Rows from block 5 of the audio encoder of a small contrastive audio-text model, named by matrix and row number. Rows with one number belong to one neuron. Each number is 128 + 32 x the weight over its row's rms, rounded and kept within 0 to 255. All counts start at 0. Numbers have three digits each. After the name is the row's rms in percent of the matrix's.
Before each neuron's rows are labels from the 100 clips, of 14848, where the neuron reaches its highest value: "strongest on" is what is common among them. Only what is clearly more common there than usual is listed. The data: synthetic speech, music and everyday sounds put through simulated rooms and audio effects.
# fc1: MLP up (encoder.blocks.5.mlp.fc1.weight, 256x128), inputs 0-63
# fc2: MLP down (encoder.blocks.5.mlp.fc2.weight, 128x256, transposed), outputs 0-63

strongest on: ring modulation
fc1.63 105:160128140165104138120129138149058139095151153085157146155111135132101141122101104160075078080133097113156138113068125128038103146088098153191137076145166125200157122184123068135063144097156149
fc2.63 102:170107100102154123130144068126143135162195102137112119097147123112124136151066137156191099102109129117146067143093139080179108121119145154096137130128149088141157087131144093107171095168066117

strongest on: bit reduction
fc1.27 102:067085090192107099164163125111141194153065185156200162166153141185118088135116129168153137093165120172088132047144177115101149119149094077135154085121127049128150136133136144063114102101140114
fc2.27 089:111146124170226157147144121147134166129153116112120157113125122085159135080124209133141103171098157078162125080164144088112171063112172182102168160119114111092111151185142130109156166175121118

strongest on: reversed; everyday sound
fc1.70 110:095105140145140178163114093112088163068121182089125172111141138118120120110135162151108125127142100098155085143162152157175138123171103086168138171121136095124112114091113153159139141104102058
fc2.70 107:141133129121069114076091053112161139146139152134088114108100080125100090116091119152124171086135098138083169076118115152098170169186116117133144139120135147109126136166121167139151114131155120

strongest on: source: band; bit reduction
fc1.238 095:130163164123186133117157168134125107123109138141175136084126198111137154123172102166097158141121147124168118125127144111097117136137097102097118072126129120136105136175108137100086128109134096
fc2.238 092:168074140082109109131165119114122115172101126088076118142137110109100115159107194149187170156114055137155096072117136103082137126168174084089139153059162145119144169112154112105085079187188132

strongest on: band
fc1.130 095:122073125115115067137123137100117136153199136116173183178126129085162189117131137082075100204105171165122118122207136125115102109127127150107128147100161145169123141122114077140117147108121134
fc2.130 101:106135177194155114136134102145193083062129172130131117117143112127139118102078165110130126103101138131174166141078083038136139099130185171141207159165156149107138137067162144084167116179060141

strongest on: band
fc1.103 087:137147131155058145128161112114136121111180120171147156151094142148149102137086110151129149107168165090141124133185087107154082080126101095103186095105139144118109151103148091127106090115122089
fc2.103 082:170150140167091140060132072143124105056139136131099143159077102108112128108165139095094161100091078124166177065189148136065173144108120132161165138134174140119105125145101145146129126111175122

strongest on: long reverberation; distance: near; reverberation time: 1.2 to 2.4 s
fc1.179 097:056108086169084106137081131146115155093183144102121128100108132157139100107125102131091103162179180200106146120162104134059133082142134168115116042110123074143114124155098068101126169089102145
fc2.179 098:121175100082130126171165143156120122215123126196166151145088115104070183148181154092147165138118135169131115135098165114113135111142133141122102115149055176076052116104133107151137174122139169

strongest on: bit reduction; number of effects: 3 or more
fc1.73 099:107102128132105175168166135103096134166125211082109077152166186102088171107087110094121133172183114147155108110161098103040098086154127155122122158153105103195066124135175120074056119139178135
fc2.73 099:104082170099181107169199118159084117185170101149141074125154068122065157134108164091141173093105159110079153093103170131083128108125137152103081163099162168140118153142144130160144164138220118

strongest on: band
fc1.85 102:125146118091071120139106102114113097159138138141137144096110101136157136097182160096114111092170164139116116140106146108101036165148131088204144177194169126196186081137119143155089087113136121
fc2.85 113:144100139127193114146120124096124145176157130108126104114121099077179174132102141136153075115144140092202116078151109137145141062074113127123104095153176079130123168084131089117170091166115134

strongest on: long reverberation; band; reverberation time: 1.2 to 2.4 s
fc1.22 105:145147070133082077157115081091113079149148118157187225165142121096124151144132108152164072183161106137137164062140125124173104145111095143156174116124140115123075094105099097114099093122182093
fc2.22 100:141152078128150139148118173162123074107146135137092133143090120098154156102154176094154136136121112168132159136090139112139152112190075183141116156098079126082098097108118201112170113145144186

strongest on: everyday sound
fc1.218 106:115075042105102151149176100117178140113136083153185123144127146095107151082101076188157110136104173119125092112072144077080132139132121153160138066092138151123125102078201102193123180126164121
fc2.218 098:161139132126129106142078098121033176153120151091101144123135111175194075116095118085140162176167114073111141139175160135098077108138069066067128126118102091144103138100145092108164077157204108

strongest on: speech; dry
fc1.98 094:103125131168140163156099163126170088134138095100116210084083123091110102063170133143155104068137201052133148113132130138059096093089155150119110096094185157106164140165132089131136172124109166
fc2.98 098:092075131148155150132144116123107088141115129148090142145133172171127133072112167107144076105105110165070177118110080142093141167144161114107098130140126102138129184120115181129111138129118166

strongest on: drums; dry
fc1.242 102:160097045108110147193098093142185112087168096112164136111150123109150132092100183108080139119119130134141141156139142070127135162067106160175138135109091163089090132075148062163084144107072154
fc2.242 107:114118149161120097110192173093126106173160137121071163116115136074108136132115120184143113073134078133115099120183135168107166125093134145073114168117154178137159134209139149142108158135194121

strongest on: reversed; tremolo
fc1.202 101:116096112088144162140078130104116147082216098057158148141156147113123204138096142169098146192126191115117155152147056093133112125108128159232122089133150107127107127059085129125156182103092149
fc2.202 105:071152131193083136177168109148157099148081220144085112109161163149122066163130134083145107128173136149168143132077112035138124150132144126144125120173142144122089123130089130120120091143115118

strongest on: dry
fc1.170 101:134131119187105099150142162114075147098073109167110182104094169063125131121152111086224087073197114129128125110178122125075096087077120155183157145161155148127129149139165035130157113131104085
fc2.170 100:151074160096097110143177071135161083098126160114177148136096127145098097085156133204121093113076109091163124135082081065153166128078094148147107077131108100129125056152131141100102136161181158

strongest on: dry; bit reduction
fc1.82 096:111149163123122126149134177131203145112102119207151111111080138100106172114145147129155143094141118100164106129096080106153123123174082050095139156123143097161103103054127100139040129151121124
fc2.82 089:074079133130114129173194153065047097141148104146150113118165109104073068101090101121096105100139168136135181128112185096117170115213152105114100100120156119131108172125125133146134095134141169

strongest on: long reverberation; reverberation time: 1.2 to 2.4 s; echo
fc1.102 088:111149106147101101131119154109126140080117123121132239144111151116144170136146098130182115152122158087143101107138087132124099119142118145161135143096119134103154146159096104134101157110128118
fc2.102 085:119130096096081070154121172106114151108129102114121148128092132103111120130200116114080170152134130168073192121129093129077100194149080122108094109070147127158083101084113154107073140095118168

strongest on: long reverberation; drums; reverberation time: 1.2 to 2.4 s
fc1.64 095:079064053121126091156093159120092129159136108095140142154089125124100095124133092161151116099173156124110152067135074158118175127150071140124183091135128106097148131174130126091141116109078094
fc2.64 096:114149141136133129153159117083122063150130103128164155146138115157172196115097120082101136154125084089153057124165137124102167096060130094107134137114099146125097170100142083176162154118136147

strongest on: everyday sound
fc1.239 094:150087136109120160119140144138103106109151120148161178166099148138142208102121140172098158127123113161168127169184068113150076136085132116151130135094082134084100102084097114174099205102148146
fc2.239 104:106104221209136111144147148132124136134121176135140131109148140142169114092102166134153097120162140090195117156081144094111163111093124167136152134158123109200136114112128086153137056125122116

strongest on: reversed
fc1.32 099:094161121156120118118157167156127130097178171142133143118165153136113070045163077149159150166119150155161080113179102133160138103129100146098185099100115135119092147136095098111138124116110112
fc2.32 093:071104164209082096133177135075173083115077171084119155169157152126095090090097120168112097096115107133165179118130090092128192106176160116122196171158141104170121144110140107091150101165093109

strongest on: drums; echo
fc1.33 101:145144124109153076147147120146135109136096145129200160154074172099174120125110135171182116117118142195158099117099146155174065105171083116140102146162077103089079132140088108137103148074179091
fc2.33 092:175143154138090117102170134065099158142061130128128165114110132098055055120119110122147124147134115211114149167089079085158115184123120144097089106110154117119118097106107172121090128144121110

strongest on: band
fc1.177 096:143125149082099160125150142165119152127123168171215115153095095139159161123188161127148085102125136069153115098148131162155132105069069122129123090097143133181115077065131141164110142118092161
fc2.177 090:134168068130157108085058089101101158131168143126076166082094136144162119130085121135134119119175108142125132150153121180110130070086122159125119148136117155096096196151097113089157160145144046

strongest on: reversed
fc1.124 100:111121135137143128121116138152119149135137093125176124158118141075107156110118144073087066086126145131166117041117172138151147164114138083159133099179139094174132134129129117126135159071157123
fc2.124 105:176194082093115166096082135127147102108108113133092150074095124112120117154145078178182170125105116162110097195174130132160053163137106100110067151109091125071114093095110126144148127090119138

strongest on: speech
fc1.204 088:077087010095149145166082117106195119140181114099135154078121103119108104092139116119108109115130132108139126088137077161095139123102118123142152169121179136103167091157192112086133122124091044
fc2.204 091:133102130135115115136115104081084058127123143128151126170158082215105207119112163088111123104148099083145076115161149085106134104104090112134144135106075129146098156092101147099168095111173165

strongest on: band
fc1.164 101:111087130123163152157102099148155090134124129082151152159109128140124114118104186072129072141173128153123116070062169152097128120045114128156120039151153073179134145110118086139112188112136149
fc2.164 101:146138150144181137106133097148147128110197127164113084110155175157138132158216119126106164111100096141124077143099174126168071117155103074135126140106123124123144074123113144143146121077124165

strongest on: band
fc1.235 103:093151089125119113224128156134114133116122172134144111139092169143158130097179156155150108161127068113152137113125133088163064155152100141122103096128097085247140089172138124113131124120099089
fc2.235 138:159140135152090123066088081132112188124169173173146130102101100187183139133124136104111110156149153100129112102116164096144112090078093138186132091136081112140095083129074088152081132070138071

strongest on: everyday sound
fc1.94 109:134134135177112156142148137145165207138104166153130111156161125184141101101132169121128091138115113105119069116094142129153140061130090050132128160157131119164080101138133137129120115080137088
fc2.94 119:111101067087101183136106124115092065103177085146149188162093129141122184123158099134094157131139147172132112120138155170177132155107112143132126158065110150134168131136135080089105200081080166

strongest on: dry; drums
fc1.105 101:130104121083120143128120099172055072113105159169207129098091151098153164091124167104098092156142154154166016100116139173169125162109078084133126149170132111180144149124149129102080111114098165
fc2.105 098:129153105089127105136201171101164155089105115158075147081075182101119096140146134134138116085088058171075160146155121105154135176174153127097104186136141113151161090188179148112138169186106085

strongest on: ring modulation; source: speech
fc1.89 101:109123056055052096164128122150169166135125129143112128064109141058134076198125117151137110155168160139139072100177080119182115120111121094149139156129087147142087153106145133038136132091070143
fc2.89 105:153073114136108053156096116134084159139182104142162127176138041125160139067132134116129078153101132108173170184128145090061094143130150146130064094059127102157104192138107117161075113113172107

strongest on: reversed; drums
fc1.135 097:151125129155085120174135107143158118105119081177135152193125151068172094077135092106122150171132087149085137140128096091079086094127150123142133049093169155172150068124124054120155089124126102
fc2.135 101:112135116142120152105140147185162097094189142091183131098110154161156161088092108119119197132069130118169099121141119135126154088070147122176145139150145167118155216121085109147118114133120042

strongest on: long reverberation; speech; reverberation time: 0.6 to 1.2 s
fc1.197 090:078103065165136112137086101146080108068158132120087142115162137162124097184120154134138129150174164121126100114129105166120132099120092120182134167193101145091150121144156115108141131044142047
fc2.197 093:163116173121083127151189120100105125099152133150193161188135083122148188094135114137099129100061116132154141123105164078157202150131184116103161114130127063160140133096151112227154107127113183

strongest on: reversed; everyday sound
fc1.137 102:129116149103134093172085149093119153096120143141197174089120141086133133149126159135086089103117054089088111121117148163173131150133095102194089153121094085120119113068152136123129115079152080
fc2.137 094:130110101097108078128109143081188133128131106118125138134162075116149074134093112110155103091164082134085101088184088144084143130179097100138186135097163156136109139175151113154203090140160117

strongest on: long reverberation; drums; reverberation time: 1.2 to 2.4 s
fc1.76 099:096117080114160164145105126140140145135119092137167151124121191119099146119161156192192148168160163142129088180148107109088117089193135111121136139099076178100126154148122150073112116108088085
fc2.76 095:115145101083114122167131164132085098121140132076125128120105110090125156112131090094172134153163170097091147111120153135108085162175140147105120116121114087094091178097150174121135142119134163

strongest on: speech; wah
fc1.172 097:107147071128083153157094088120158191128187135152101111035106129117124114173122169118200117169181098063126123128129108166090096118160091155125122114146146137127065140129099115119112113138105051
fc2.172 096:121137159119098122163126200175179115155092118100193128198164128109113118118156100143156156137130130089118086139098144068167132166090120118105137139080129110195140123107166102148117134146111136

strongest on: bit reduction
fc1.6 101:091126131178072118175138152110198182114081160133133122128088225129104104149169124115139122138205113183144116120139131091082132106170105056148109121126127112137114098083140127060084074143148160
fc2.6 118:095102189142138167142178100089043139149172124118126138117114107124098111103096125205072124092123119143147175088155153070107166103135128103111121158107155125167080132080161133164092133138197099

strongest on: dry; speech
fc1.208 095:047117084137127155161173136119089115043117115169187168193139105113194181131106127100136136090135152098122106093136112133069135076165130135142137135105132115111156128166185135178133159125102140
fc2.208 090:174106143161165174140147153126178143134131147145162098156142148111134183081145125135140115094039102136135149130072136094173090186110152132127148107169145124084103162163113143121144130208156119

strongest on: drums; echo; reversed
fc1.250 097:133057164069115100186120139138137119159119131092124204140123206132132108133123127136103164133121146159142139114103102080151101135093160140099064104178130087161185077149116093097093109126161136
fc2.250 110:160173122085177138150099101109211171113124076131151110151096156097101159072196089141167155194103138106070125093139123182160112131174136181152121105106152123129109128075059137124116093149100087